Rows from block 3 of a small image classifier, named by matrix and row number. Rows with one number within an expert belong to one neuron, the router's apart. Each number is 128 + 24 x the weight over its row's rms, rounded and kept within 0 to 255. All counts start at 0. Numbers have three digits each.
Before each expert's rows are labels from the 100 images, of 14976, where the router gives the expert most weight on average: "lies over" is the class under the peak. Only what is clearly more common there than usual is listed. The data: made-up road signs on poles. In brackets: how many of the 100, against the usual share in percent.
# router: router (model.blocks.3.mlp.router.weight, 16x256), inputs 172-255
# up: expert up (model.blocks.3.mlp.up, 16x64x256), inputs 172-255
# down: expert down (model.blocks.3.mlp.down, 16x256x64, transposed), outputs 172-255

# expert 7
lies over: face (75 vs 23.2)
router.7:099118144149141140126138155131132170146141138157098092124146141147170092130066110119123148144099108158122124114107098135145135114123162161170141094155115133131124125099104130110166108151121126123115109151142121121137154121172143129135093137090121133093
up.14:104097144148103155145138112124101121098130136128166146129162109109108121119199084126133134104130137120092096113147122114084124156150168099094119097095131152152152109146138145111141175145116132131103152121131140154097159115148111078104108091124103136105
down.14:120124132147100123103111105133109096093144158093133122162127155116132112135158165145064118075128114127169105109120121130102137099179130152122145140136135123083118144154109147117184118137107136105178140125112124091119110101135143104147133141126130124080
up.15:141129110159161115128097128100131106114122144078169138182140089151138118142135112133127145142138129115074100144156134125101148133109101097093100116136159116129169120128176099108166199142115134186136138106144128134139145129111080120145132079163113154115
down.15:148169144112137108125132110121114106159135190072135099143174111148112162118141160122136137091153084089128079140157139128105131109076160127076140105112139117125130151143116161137116150126142136156145149082141180113147126117099160108138112141146109140103
up.16:085124112104156193118110156147110160115118107107109117072112127063081125087119112148121069079114127107163111105104141097126097148124114123139099149082163150120110116147168123152136124097108119148124104133134100134095096125131130117105153096169108117123
down.16:121185143136122105146135113088136132099157120109108129118144131128117121128111130119155083106145150080155109146169135157135169122083129154145151168147127167070148117131154125156146094151141117139153158081076110115151159152130122131127102111147108112164
up.17:161139131147129127119152102152140163102089172113089092148138146154156159136111184138089173145121123158119178115134111169182152162127121129138124131162101104103148103093106121101130100131131128114120135175159103099164121118108187153136106135131182158150
down.17:128132104104139153109116127111098158124100146140081142112124112129132143134072153139159171141167139114113159096099078050094102127151062127089108079107115122131105131129147118150116098136108132139112124120128109131160086112149104136171117140123087140127
up.18:076134136121143152106101127142090142114147162099160128101130133097107104108094092120108118086099115138134100103121133091157152111093130133125097163143128157136133134114161151134156148125119120111119122126107200150120123126136129113105130116138089132102
down.18:162141158134132124132149128083123124130163147136076135106097135143103126115117158142156104131139126132107132095170136161142149076100149129134123119159134156085119148146208119153112100099180124122087105110101134097112185127135091136113128042127143119113
up.19:125123105110145146111124129143115166113104157103065105126148134165174140143107138149148175146105137145135116137134135123139104089087143109127108119207132103123115131100143108081148074099147120170128098146107132073152094084128133147157091133114125108077
down.19:159092099139150146116145129152128172149086119130132111094098161097095091135118121114127137157125105122151121113125116100137126101151107116129096132152137133122093132062184124090133120140087108105173072135130111117129113157127102137177175099133171128149
up.20:117128118135146143123108135127105153116129104106124126087120143110109123113123109134143115130140111134130084135119140078130106098120154159116127116095145155130107155129150114171129169125134112115093140106116105153106155142160072115109129112173082134107
down.20:143165122081130129101122084152147143116153076115151188092105151100090122130112147097100125118147106132116141095088114107150156104118101137168094198137156161129116131108139145119153144126118096138151093129126117167135094163134137135109133078141153135166
up.21:155115131150123104157154147158161077140146140117131094158113135160132100157138132122102081100120128103156150138155115143119158156163136064121105124151156116093156125091127101103112134145150172109179139154115152098132108092133144125138132143124129076119
down.21:086132174109121151149152127122129146140151177121103074123124120159152158139165154117153129149127128152131114161147136166183139148144159122139155106137117125125125115117096150134087110089163120154149149126152140107132137089148163160128082142138142121114
up.22:151111096079153109123124137109143136147130133137125110122091122143123151106138166090165118169154132091162117144176165159199124121130168113118147131147153082092089156141148145111109101101146170119171107131158136151129109109119107139123133116162162108192
down.22:124168140148137105165155178102137102132123108145120127159141126135142112114178124113131130130144154126128108122169152176132109159111153138113155129138127131151088108105154098145106118140151156126123173150089121134122148145118107130159133100146094108132
up.23:159157139132106135101156117144140105142109108140113197118143108122143092167121137116107168144105158138149159117120143152136119142132132107126144169132123112122134105085123090091155100177099159110188133160162119101143115166146163112113159098127160122203
down.23:141137078146099153141127153091112148110095153139126143103124152127117145117162102137148201124093170115129123128140149138130125123184129130146130094110101122120136069086115108127137150139112144118153118141067109097145114130128096103125094222088127140081
up.24:122116200182087118138143114099112118115152142171138130142093087112132080156130073113142136163076107130121157111135081136086141132138162134138106086099120114172132118141098162087151174164109125127156143114098127115098209148163133152162083119096117125121
down.24:140143112161086132098133071115133127084137131105153130140141132119136180174150135122101113101119115158102099115112115104134151073162136144124112163112144122127116144132081130150150160130146103127089103154154139102128089098144144136058129185147143131100
up.25:154131107133126142127118104145117112094126089128111099137131147126135128100146151150105124112109078140172133149124106173181100159111122099124117195102119132117136128121133138078067106109144123166116124166125140130128127123131106110136142142113114102096
down.25:126121074119096117135132167120120099093101117140154153117113112151144121145140138135164127044118136073131100106160095152065115125095133118144159136161147138132104123112152097148148137137160123133130143116122148136155136073134133132170130143147107154117
up.26:131092120117145111115162140116172088151125128151123084157099104114109148150133110104143108093122158095172140113128133126108126125139120155128147124136146136100101101146148111154104106141148201152182121136112146107152079113120157136145144128141158104146
down.26:113183123148137137176115181092124099146134119132110092135152155148132128106187146122145112137138144142171116153173108173156105171093163102146166090125117137096118088150156118156113087115171125131126165146091128133098169134125105132123132117117114119104
up.27:125144124113166130179143161115114087142141124144149129107089136118117106099120165116116099100112146128134165148141164067123103163135137100149116121132189150142165176145094076178098103094165126139111107147092113127114090136122156104156141169158130111088
down.27:120174143130129129142100185119145089134142119120115119134150114137156100131168107146139124140121139125187113126150147158147124151101144132111146113133116148124112075101159105149123078123177162116128162115099095118110162133125098133120110102128121130108
up.28:149087115129121119154163123123162083143094123106159093148105128170144140124115163121144126122106191088131131156142107125113149103171094118109119124172199122134154140146159115127146131118181149149138116114154157140158127112108122156157121118156139072111
down.28:115127126130114103161149144135158150152154195108124104141122155142093162111154157134139128134136081114150132161136123159130145173101158111123158090146128138100137120122094149155070117118142109144153146115097168108124145088109130126147099139146157125122
up.29:158141160149111111133094110138088129063172157107178125165131104112116123158177108159118145108119107139107111105144089107100155165139088140107119100116134092139128117116138132102133171155087124131092136138112131139137130127074116131130150112124133180105
down.29:120127141153124146083145088163118101108126150097131135142143134171133162117138136168154150104140136124103112135105134113107127108125131176065129156142114113131123132175143151150168156127140129176084151125104139112157106112107134143125095115124109144096
up.30:108102155156125139104147120136172146164134160157071093137151127114140114104121136096110110121137094140157171108103090138081157125100104125180143119104108150133135107124125133126144087153131138112133109174140123096144083101153186123154104143089136114138
down.30:100079134128119157110161137093156135140075162159123089153130103120116179141070130106136124167114116137158176112099126125132135138135130122153103102113137078131124106137089117139119114129129136108125119151160142098138130127153175170136128127125180089124
up.31:103153157158116109115097117085110106120128135116114148191114106135144103163207101119111157097141112085091101148143137129149142125136101122090122100118120146168139090125087124158143111161108140159130113120091168112158153137168098078125117142116052153133
down.31:125147132140104108143106160109121124109151128105118123165170115109174111088177145123140141124162124118134077139163137157133136147098131162093176084132127135157099095117136114166165101164150182135110170131096161138126135120108129096135089136125097140081

# expert 5
lies over: face (81 vs 23.2)
router.5:157128127153085093155118135111105117117142131086104160102127149137130121107191139121138155113098176115147115148118168126118088127133118118073137150165129141163151141125128133112141116104138127088149114132120164126121144152118085134133127102133142082126
up.0:149126158141076139142115143131118088124131154118133136163131139150124128147125126121141116098117149153151109141110138125094096124128108115130153100118112156168152158119145146103127147104155138121136184137131207133110143113152101144147121147115157121115
down.0:111151141139129104103065116093132127134128158128152099112128103105133128122077112138141125128126157146125152122115119077125166106139131171127110131127130145129150132140118128166176135136104087142142114108112084137162106138142103123143136120158160139147
up.1:124109136159147177124119144114144130106155137169161080114140100101109139126148121117105079125116073151110083104115106086143140128094141158157100147085094175142143157148144147119098138124121102140105120118082124143103138124145103120145121119119105105101
down.1:164145099129122144159122162134111173125124166160092130121122115085105110088102110109163107126155051108125122131135131093127118180146111126135117119077110136115097113115123125122157118151120125120128151145168106131149158152163111145115128127152142131132
up.2:101147157158145146113108189115134126076117164143120165140143078124152113138129109122098104092084105119099097126169159107135124138140142157135105088145103098136165123125126135108144158150105134104102175095073154126112154092150121129100103143101081130089
down.2:152108096162093181115131157094155115152138129068134101107137082104072174090172117132104070140143128112115095123165114110100148164161095126124126129124121154089140136123175152130151128124123154107115117110139121138111104136129105155143112140156146121107
up.3:132121086120154125114106165100109132115132130109125133139105154130114137112131112128170095117146152111157091160148136135079156131149098139100175131162153120146121148112204113144164129110145161109114133120128135150119118090093096164129091122176113136078
down.3:060091134082142158150116151136114100106134123150116160131117122127118145135071114138152118120141151132156110104168108127109134112143129101140081100113141140148120135113102099142077162094136107162112151122138125109124119084157128154141127133143112144132
up.4:154151138127155122116122132104135133130144139091189128085131120095088123109122134100117120174120127122156160133124144104132096143088161116161127107092124082129151134148145132128083150089102135178121108110183100146105111136147143129116175142121158124176
down.4:116143146118170119099125084152136106139112142106164114092146163145118153139120112106123116120095163116109122132099136149056102106123127085100133114163142087130161155126129139107126141118094122156106119132150136137104135123145132127133138144110134118097
up.5:143123149118116165113100178139087132090129144086123160132119100128114179144109180124107112102118123155098090116137102105135149155121107142126132097182161122148158107140152158148147147150118115119186126120116092146182148147139119185088124103162163135126
down.5:154072114122116126161088161084134136125134157150124119152114114141103129129127184118147105128139089109158155133136104097073119122151093101179114083120118139105155162090134146131100114091116081141127119121155126148106161127155141167139171168114139087109
up.6:130100086139166125133149150149127117115080115124087089146125171157144137123131135127153125119115130165120108126122100150102174106124129134136129139158129139135118145134149115104101132107152071153097121138150108101123076084104124162183124181081126125078
down.6:132123111136151147132177063076127130117125130107134121097143097108089143132098106115116110128132152116152146132167120060126121117139116122133085087122134089115166163137167135108124149103116136130119122099113123130106120113129097169089126121121151129146
up.7:126113107132147140147111168110086105116141112115147153152126176155123131145133111111156153106161165150128101141119089173098120115139119129124159129140169184139101143123145101136115160118180103153097119131110107129136114114097114135140130116141118185100
down.7:112128132128132186142099162099118130172137146136190154119142131117117125130120113134137083127172084112164078100157108114108137131135120121124106106097118127103135160147168101149115157123110076157150152066165098127121126125136145143098154113142122124125
up.8:105143134077116128123131076116131119140150109132107135151130149132080167099131147073172078150163117091120132129140141159128133103088177077129169132131130112144138150118153128172106130119148150185104179148142113137130134082139114138102135172133174114111
down.8:153127150145101112118130121085121120153201141092129144149120114088120075135113116098138166134165130133131130133138097103098140136148102122156131110100133160133126151139131137170118119121094129107123150105121140139124108122123139143147152092112118172130
up.9:117118119137133141066123140129149091126120119114139158137115154135140106131116083117103119097134126116136107101117162136148183125113113124130112173109110109167087095105169088121119134146085183127138127151115089104104118125148096108143084168094117142103
down.9:137131125150107182156115108100132124143137121132121117111148108150144123106116083118139140131130127139094164136152133101123159096143121123128121094134157101133131184124094116121145114155158114148134122122101137103122145151124085135141073130099143077080
up.10:109149144101152184117126153173108132143150062118095152152144131088125130126146126125143151084159103145115129128113128132147151137088161137161147172135099211098100086139159105150101100126138154148108129155080136112126068099122137120116128142096120163139
down.10:147122116182129144144126113121152130127158183150141106173141142115129131114136142136123077120160083120144119126152138096124163123124110125167141089123137129131139116135143133160126148122135155136125135144152147156173105114128159141111124125171145127143
up.11:111121167195134110136135110124114115108128137139124120121100078123128115104132114119106170115093116141126126106106158116122133163151138181106138128143141185091094072113109097139194105178112142081139113130090108137151132156159165079159148103138114125156
down.11:139152128151148112123135103144103129080112118137124142158116113100168114155088131146133148163132116152166139145133120184146145143144078140100112176101177162132108095110104086098141107156129169150129130077096114124139133183112136105117122133134105119133
up.12:154119117155108130074095118111128126179101151135096123114098115154136088111144089128126129106111124110103107123083174111119133134100125166118116143100139120111065149144154144173143123143162153141152148129135132112111125146115119128109143119121122110139
down.12:119156156113145127171127174134146114147136110151122131124140130136147140128101097142140128101149182148140140121086136128090128102103081160142137140111142143128152120141091107150161117184143176125092188084078131121150093091129092116136128108113123164124
up.13:103139114117140149151132121115114146117145094137119080089174147130150113112170125135143168129196106136147115115129103108148108109091152131124144137121068153109102153123104158136119102099159118118077126129116111150134135119119155103195095155107065126147
down.13:116115114141133146093116096129107176135148179137154104135090139132170109169084116136134129129161125144153115123207123157187144156116117158129119097090125140081105125101105115165121107126163140141142141135163102142172120155115156120077163122168101148160
up.14:125080137135121136129147123109092104078114120137131102128123118134096161136123155114115111089137139156123133119102142147157104114151139107139154179103167140135120119110140098141087136092143138149087139158084126129113136111140102110162126137175140145103
down.14:140132134136101167120141106151105147136154178097142111128156141107153073133090169124130110173158099128141104140174106121142158130131141126121113075106107106133129127138127162114110113130118126145138169121197131115131145114145136147133118116099104141122
up.15:122135149136125111108140124130140102108106174135106134156104132123092154152134125089107113070130134134108156116139139121130117140140131161146169109130140104170135085089123113155130113174104148141163131148119139072160104154136163124140140176122166138165
down.15:150123115174150134121161145128103092168158130143152143136075132139096113125097131122127129130120116128132141153112131125108107137174138113136153135164163155156180150129125137108089165106117135109142107076122179134095161156141117156121154088157174122125
up.16:109177140139130125158124132164140133148129092092087137127143133085104161106158162137127145100177106076133146153112122131119110126101140152108180164143123186095100131144111119190152063119117154121112095171103133134148080139134174112148136130103128136130
down.16:116153106155128116118098130127128145146129133154182089185137175129157130155124116151145114142137135130120113122143144162154153134083130150138140125092130153136107138167142116177119162142185152128103128117110132154143106133114154117090161140156100122164
up.17:151138076058142122143104105101099139127117118093097145135128154147107124147121132160183111102183143088162108156153152122094099125117090085124131130104147116097142112151139121147123117067142149152130126120133116138132076070071104171162124131124092138109
down.17:092152110121136166110156119098090166098141112111180162124084138109124138165114127072127127123152167126117116139137091147180134132154109107106130151160169116085095101092117120158088140114144149147118106147158122131155135124100125155087127121197142165130

# expert 15
lies over: face (98 vs 23.2)
router.15:140134170111149105113130083119116161114155137128144154166085112136127140121129135094145105149122088111090136158113111179107180128119129105144141107160140113123185103103158130099107141171135145140155131129143108133141105122087142141127125133109144131131
up.0:093130113128115156156144134123158114143121137147092070133178128133138100127163127081113152098104089136132157096131129118148116143118125117141140177147110145131086145131108116117118101123115099088124108146116156083140081101156170154159106147098141118105
down.0:135119125091119114116084147088142107125138098134140203075135147122117098095119139079143144147144149102155135128099108099094127104143127109129116102087195168110131113146207090103149135135136117157118117163104076126154115128161096137166099117147106100136
up.1:118111102124140151150128147094110086121121109081166086123173137154147120113146148104117106108060154172146127150106143125116142141166098162131132184163173125124103139120100116148143095132120145098154095165151156141104162136090128116121134164134142086107
down.1:131125121079092089108140181114144150147140123130141136091140109122155114110101122116124149122134144143169167120118100124130107088107162121092130144147160167134143106082181140140145127142147128155115117121118065120158134139140130153145105133110096121124
up.2:128127128103138144140110163157107130150137109130090123137116176119089113111116138131123116122144127131150129156129155127120101115110122098120164188120118122137145110084111111141086067112107126124106136170085142103124118149148157089168091165097108106091
down.2:134128134099102113148123138131113151108151108128120119077187161099127112096164158091115130158104125115123139108111141065109125133144153125130123105143163111115110113080100085124132120127143131090114113193162091122080109085126161141108175170128145118111
up.3:110137130113106109136136081148142146107121098097077113144163123112152173150148181149110154092142106114095147132126141142157139169087120154138113164175125131106164105116110129120120102132135108130134112137113143146165078096077170085126165126136132127125
down.3:108125162090107159130116158142148119095138116155141128123136132125130090134122136069115152127129123103112125122099125101101090125132143148133126106111188129128101095087158055114150093126131127112090146139158053100144133126165136160140148102165075092132
up.4:145163138099118166165101170150119155155126122118107140122163137117111104126169121154089148118104079127096093123136137102143087154118109116153099147112099133096129111146110129124089104130088122140093144138087134137101121152128144102173168149105110122128
down.4:160139124109086109133126138082128101134162136102116175103118165154161126115136127114178150124140137110150153137091067102078081089136100086126151120120140127111149127144134104098135143107176155147104120148134103107146087103114129114128154136113128137132
up.5:121111115154161099138110105074151096123090098127130128138126129108100122143150150126123100097132109164123130126111129108054126129117119139120141198096159171148116117161123118132145146151114116114127091122140140137150098110148124132104143138106163127130
down.5:175130135097130127120122177142113132123135061108127115091163164151149063132108130104141191153108120140121143168089078100104102103133135127133135145122193187111106120118166125129169091120169134151086105156127076109160116140143099143129101080130088111124
up.6:104109078127138150138151135149122103079082162089129103151145130148136150143122180156109144117136159136128134153156112135116134104164122082147129120163139113143149148103116101139132109113102121131125130145178126072148136103113149168123115160123147158158
down.6:156131146100116117071109163102121147124141055107159146122156114141083085133087106156144121120164141096121115119139098117124137124129136144096128176087124146171170091123170141134137160165128165161132128118112084097159128129127093106130076093093086148129
up.7:116101139118113126153120164114129080122151131097156125114181133065091152143166117121109085154145112149170147108131115095124118137132136145158122124095109134142141171157133130146129128115110124108112113128155142123127148127138129143163182111132114147133
down.7:175146108109080117109131151126158122164123095098120123104159153127113111115087125157149142124180150091186139140113132115082132140095125090143154182107121141108143122153145117169132115119174173137112141097129127141171102124125086157117108111099126137163
up.8:135152075159137092156111134141120128127089144149140129131097130134131118124128112145135132140107140150162181149144146118128086164141184150132113128109134122126154119123073147108069166097134109109112129113073152149067124157115097162125126131126128131096
down.8:188125173171113098113097106104139167109161127157156166128132121085147112154083057127125121119067166137145153176095120144096124101154129151159136113115127165164179100111155131090149127130116160132069117118121079131104104116122113101130152100102094109153
up.9:113112116132118123170126160115124125144118152136118089099159114108137152115131118105087165131098090149153119130121102124170098159130140166139127132126095147137116139120088150138123094105145128120105096152106128131114145146142135146159148129146093124093
down.9:163095164111105081102153165078160158107131106118156169119140146153158103135116090133122155111141154144152160124107092124125124117126120133118145142115143122093147135114186129114161146156145149136076113117099093114138138110161125114143087101119101147129
up.10:151154145174122116115119116109120134139143117152102115168115128191180102127143138135135180134132138109083128134135121134115114103103123150092149140118103160124119114107100115151102080147136147133114121147115156121165084131137165112127112149080105144132
down.10:158141080096142117152143159114134062103108112114131118105124175153141117112132178109161112128124144128136147161131143093107076063126120087096129150145186158156132142125154110091133147138142106137135125150143139138129152112159064153137124144166145077116
up.11:169107164084135148125149096113086134097162101124112159127086131137163171126097154126177123168151108133131130155115104141132155118102119089136097106157169121107162138102157125080123133118138100127124125121178109138182137120117156178113123094149115106149
down.11:120129096196145141151121083133145135110101169128136109177114117151124160111156121147113144137145116151105128141114154162140142111130136132125133123126126103113133129136093131137119130109139097160192138113149162155094133147112150145151144141145172133117
up.12:163126124115122145185131144082101098122120098100146136119112150150127134175121159110159134142173135131078106154142131137150138111131149100115123094156159130120144155159139113140149127093124107118111110129152085131179141121146129156159166120152116149158
down.12:123107123109105150122149097132132108160106114135104112118115132123113092091134127138131191127157119120154144086087142135127122104134139112133114172100118123107138119107134161109133126122129114119198135127121160144118110167101116125125125105122143116139
up.13:137121128156165114119169083110129100155121131124101089117098122174163118150106125116140132154094160109130129138132164126108119072127131081103135189117133090114158135112118152085072112130143115152138119146161152107141111145124109155121092141137123091103
down.13:143145137076144127154126156099141161129155096115151164071127109131151118089117152096118127153120126110171159196111114124140105137114123126106128117160147157089144109126145140118157106134155152150138115123121102126121124129129096088149112127137101122139
up.14:108092136144095118148121167136134120156129118104122113132175137141137118127120141119118136138082154184129126106093128126133146155143132130133138116136133162101140168134107144130157103138105125070146128136141131112116170144132116132118151134114150110122
down.14:168109134117082135137136190108113123127145152125151141105133154115105133126099132149149153140093121129169155156118102148133070115126140116112107128100149157133145126110140113125114130120141133145122095099111068112146144163137087128123131129155064060136
up.15:131133124153187143121120109119111139128132109132164110133139147103100117097154132126112131090133117090139097107135082110098119104105128132112143177105104149146137122150141136127137172115134130119103093119088138141096110129140118108118114111124106132114
down.15:162100149087132129121122189131118175145177102131139128085143138094134078145116144125132163136123114123118146139122107100117138127126145170125114138129147194090138130140130111095171114131130143118066102178110098098150110115146114100135117077117085061111
up.16:104103127146174133121124137116148109144127103133149117148127153139095156111173124150155134137157142134195127116138112143067137109114121129102194151103141170149131148149135101121095140115168125140078117151154114124148095094129144148146122137108163145139
down.16:177138106118130139105130125141151113137138056088139137094146141126088113122146123132132119103082191148120144142110079076067085102146116120070117152112125165132152124127142131097131098145134103103098105128111134115107115124140122114132127115123084119121
up.17:109099097125165134113129129175153128108101147143122109103114134094129169169124137148082113162132089120088121089113135117181132116122123126152080140099104166129094104085162098135148129116083106108116122145190112124131141121132142168108114134137148165157
down.17:134132120141136111112100157136126154150125161129158144171111146122154134153105132133189140110177160160131152119108090123102159125116101133101134138119138178104127114117123120114143136148206187158094130139108107131192096104134112143140139089137099163154

# expert 3
lies over: rim (30 vs 4.9)
router.3:143106137129125165174170134136158119114106150140116150080136093096126117143093149124096136114106124147153176101132108093155093133170144135167094143096135129112119094120134100136114095131103126111162103145144106088131123157122181090145132119133112078127
up.14:107111135143107105095093121140109146126179095126151119166110125156130115089113082156162094127153128156091084146144100163094213117114157129113152109168126129129129168121143122173153170112144112130092159110116147163098147099130061133139091140117143144105
down.14:107127142113108089155144104134154134127140133117115126209148103151152152089148149143119105105143096129102141153147124163130133147097149150127156138140139125137131160165106150157116158135117151110121135054109132181167129130152141112141106165160142111136
up.15:132128156121134136137141174115143199144202127116099158127138119108111115101103134109139177139139158141154137133136150100159110102123112117137134124162116152112170112095136085132108096124126221156121099159125139100171110146119130091141119126127113093136
down.15:147139099107119152178098167123123115150072169128153113104122108121141121128119112124140172154125135124134133129120127132099125124156115100124125095143121099122119067111139096146101137150134067150115133162104117113106122144120119109237167122113125143108
up.16:100131129123125124096102138157110110115187142125125122185080149183143097126141077141168124092145115099097089157144144127136153146107165123117156116134103116110153145123160108164148137125173169136107172119097146135168147076121136102106084124109108151138
down.16:116119140127120088165160085134119118110146137078142128172129094168150157108131166127120098127145091128105148175126133152147130152114140153131159141143168128105156167150106150139119169124097142099114133064114121169155175145167125120141099151169132136127
up.17:117118090114131137123137116162154111108085145130153142121145148117141154144128151139106093125122118115110143103124160143144132146149129116143098131110152157163087128118150116164137155135104076109138152154151105133088188122125108153052122096151156148103
down.17:096138084164138112164116152155150122117082102128148143134084214111138121160130091142145073164130163135129125145154129148112121127155119177127172132136139160122141126067053117131137132147149150127103142134141129113130123092114114127073132160176125126111
up.18:111145127139131116114121154116123175163180082118127115143111164162154136121097090140162079135163129115117064164140132143103169091099136140111155116131074127142134154104140125136145151135126152123093155103108157156127138123159076157118120142111113116102
down.18:122112146111113093167153112116138141118134100130135120217123106126135145098143139155114093114146091145097140158125129155140133164115176122125151141132154126116145172135115140147115147125093160114126129066120144179128158125167145079147109170161135133122
up.19:155109154138120147137146072119109091120233160089138080117150134160117141117169155147131128139124125102155140136132109117085113116117108127153115136099113116112141131126119107124109122092143132161132105129161141130135124147160133126096145087136101137136
down.19:111140105090134124095115178148129098122149102106162087135136134122085126143160132176151133122145117108138104143133130160066194082139159128142148122114088125100151160154120154132130158100106130118105138130134137155094159110113166129202137141148123145126
up.20:109132180150132141105139120139116090145135132147140157127153127115126119139150126131110106110072098124136124105106170146150156128149165180124140116177153099115158120148122127126193118166119165131171150127112125119089184142133158091092132110154144082130
down.20:106124126143112154149102096160101119072139149163153089133110189113120153165120126145115087146142158130123103123067155157139172149113158121127136121107109141163119099083071141128115170140093152097137151114158160171115148108076101142151143163111123135096
up.21:132086146123127113138137174163135127115119137106134130161129145142158155155093135119116122122099179174131131114120105178160189163153104121124115118195158113131161133096123114094155126180136124092155148134140115118166150116085131180144119136143176125106
down.21:129124148171087105098118116134123141126137172112142081128111147128125132182096160091122101124110129123129121146126130108135113178160141179123135139132117109142137106099091132153103153162165130117136127151131173117131151151137111158061133092133132086099
up.22:110102070146131083129131126131153123151063150148184105136128106135147095127160143132101114098092122122128168097136090105101113121155092144141077140120126145153132154125089135134155144167128089087143131117116139114134134114119114124117139107092128153144
down.22:119151137119105143141096139150122091132120097123152140160112166140150084145133153130138149171097166137125140121123132165092076127132136128145178142142123150144099143133129131123148107136166169119130123171135131123067131105115161120111160130133139127133
up.23:087140123105124147183143143139137087094102089077129194113134111104133145150151153119129126142226127137149153132128086136134116164115137099159130103112129155128132136121124112132142141122107106099102107140155089117158116110138165132157160149119158171176
down.23:173096119111137155040150132130115129141124124123104134114143106123124109143114127123172153115124143097149114104128118101090154123150075126111085090099098126125147122106169120123129104120145103141124122132144113123122107114125126160062127076086082152155
up.24:111156178115133143119134131135155116131123138133138146145155164113153104126160123124122086094111100118116142118104182163154138166134136155147148147122137123157100151124125127175136115142120159152170137154128142122117143120109130087106148157132129105161
down.24:144111112168100140111133147141091132091127116136114125097128133152150123181120105116151090127143176144154126128164135122121163142126128114131099122131089168153135098057145150089139118128111157064155168122164125138125124106110106150087114117092102146108
up.25:133096110102115131120149167098151136181142141176104139109099086104106123103087093125168160134139165142146149096115131091081131129182133157139121144083126136137095099118147097117117096130137129135139117115123129118155085150113152111170117150109103116132
down.25:158127146134128119158113107117152118175136166131128161103133120108123097125134144115123210154141138103118129145103121084137098091091106094143132107112139119123117078150144072144117125143142126130111110187107117072126111165128106125212124093123142096143
up.26:160116158124162135116109096178077160106162111103107053110092167177141140136135155134146132109152094116094078171099118112161145099061103134135117099116129139106156140104132157144139123097131122161112132138147117134154132134142120124129143136173084110115
down.26:137143148113139107152138110133124153111125111096147140203104095149141151112136151160131100145151099148116144178122127163140126152119169128147161168132158138142133166132118142160134152127090166113112121083098154171149167128159149100136099155141138147135
up.27:156165116136141127146114155130113134184208083155098149170113179132098089087138109116153158135142142140138130149119176142085134109123135126136182156101099143103134112102097099153096106097111182168109128148111115109154087142134121110161131168083097127145
down.27:164150156149123139213115105109109107123141127115130108147116151164141116097123137125113137143139128133108133145136141131121121133130128138110180132116144112170111097147122165196070149135123161114107144102113157155107113111169118098133118170113122121081
up.28:144137127121146133104149146116104096116137111122134114142105119098101135143155131124154134111163071126118132126119092106116120136080118145109149182094131151123088129150136124142109103103159135167079111135083127125161106134134162155127126105127104125105
down.28:096123113102104120126136153149121150133164091101135129118121125122122180136150119133130164129147113150090145113143127151158156124119176151159120093162130159123149132150178107167102125094146113109142108140124109121128140129086099109184142125152118109119
up.29:104131156115152114075099110110112155130172122076141128147127105158103114152144117135175122110150107129091105120139111151127167112084091111139145092139122086139118151140136134160141149141105170115092144079123153154119145098106074120097121124119128146105
down.29:106124138128109095151159101116128144128136110109139130185109102148158161093147154153115090110143111158122129148135135168167129166111167136137164146146157129133149157134119175147131159138126155108119123080125131170133144131160157109120097178167140134139
up.30:135151176138139125133126119138130141131133129142130155118159128152189089154104140119109181174086115150102116130099107161152110070093134103110152141175139129114119109090090100098178125166110115142143124148120127118138195194178140129121106133145138111143
down.30:117145135138125142160149146125151127104127140130132133081094133106095169126133087144125157149110153133142148133096161114130126160163134133138156130065099150142141129061048101143101100151104111135135116161140083104123098113103137122147134168088135090101
up.31:100133119139090105121082143136151106130169127107115102156133150180156107107137129131155175116156096119086087102168119136119138128116090140119152136140111122128112159117144129127154131081139154155092132118098164146110167101158120123123129111163138144170
down.31:140142142110115106150134106144135151110138109120131133198132084151119168087141151147138106109173122160113133157135111152138125153100156144118142123133166114128141150110115165135130124143096129105110152072134136158148144131139144121135093156152141153130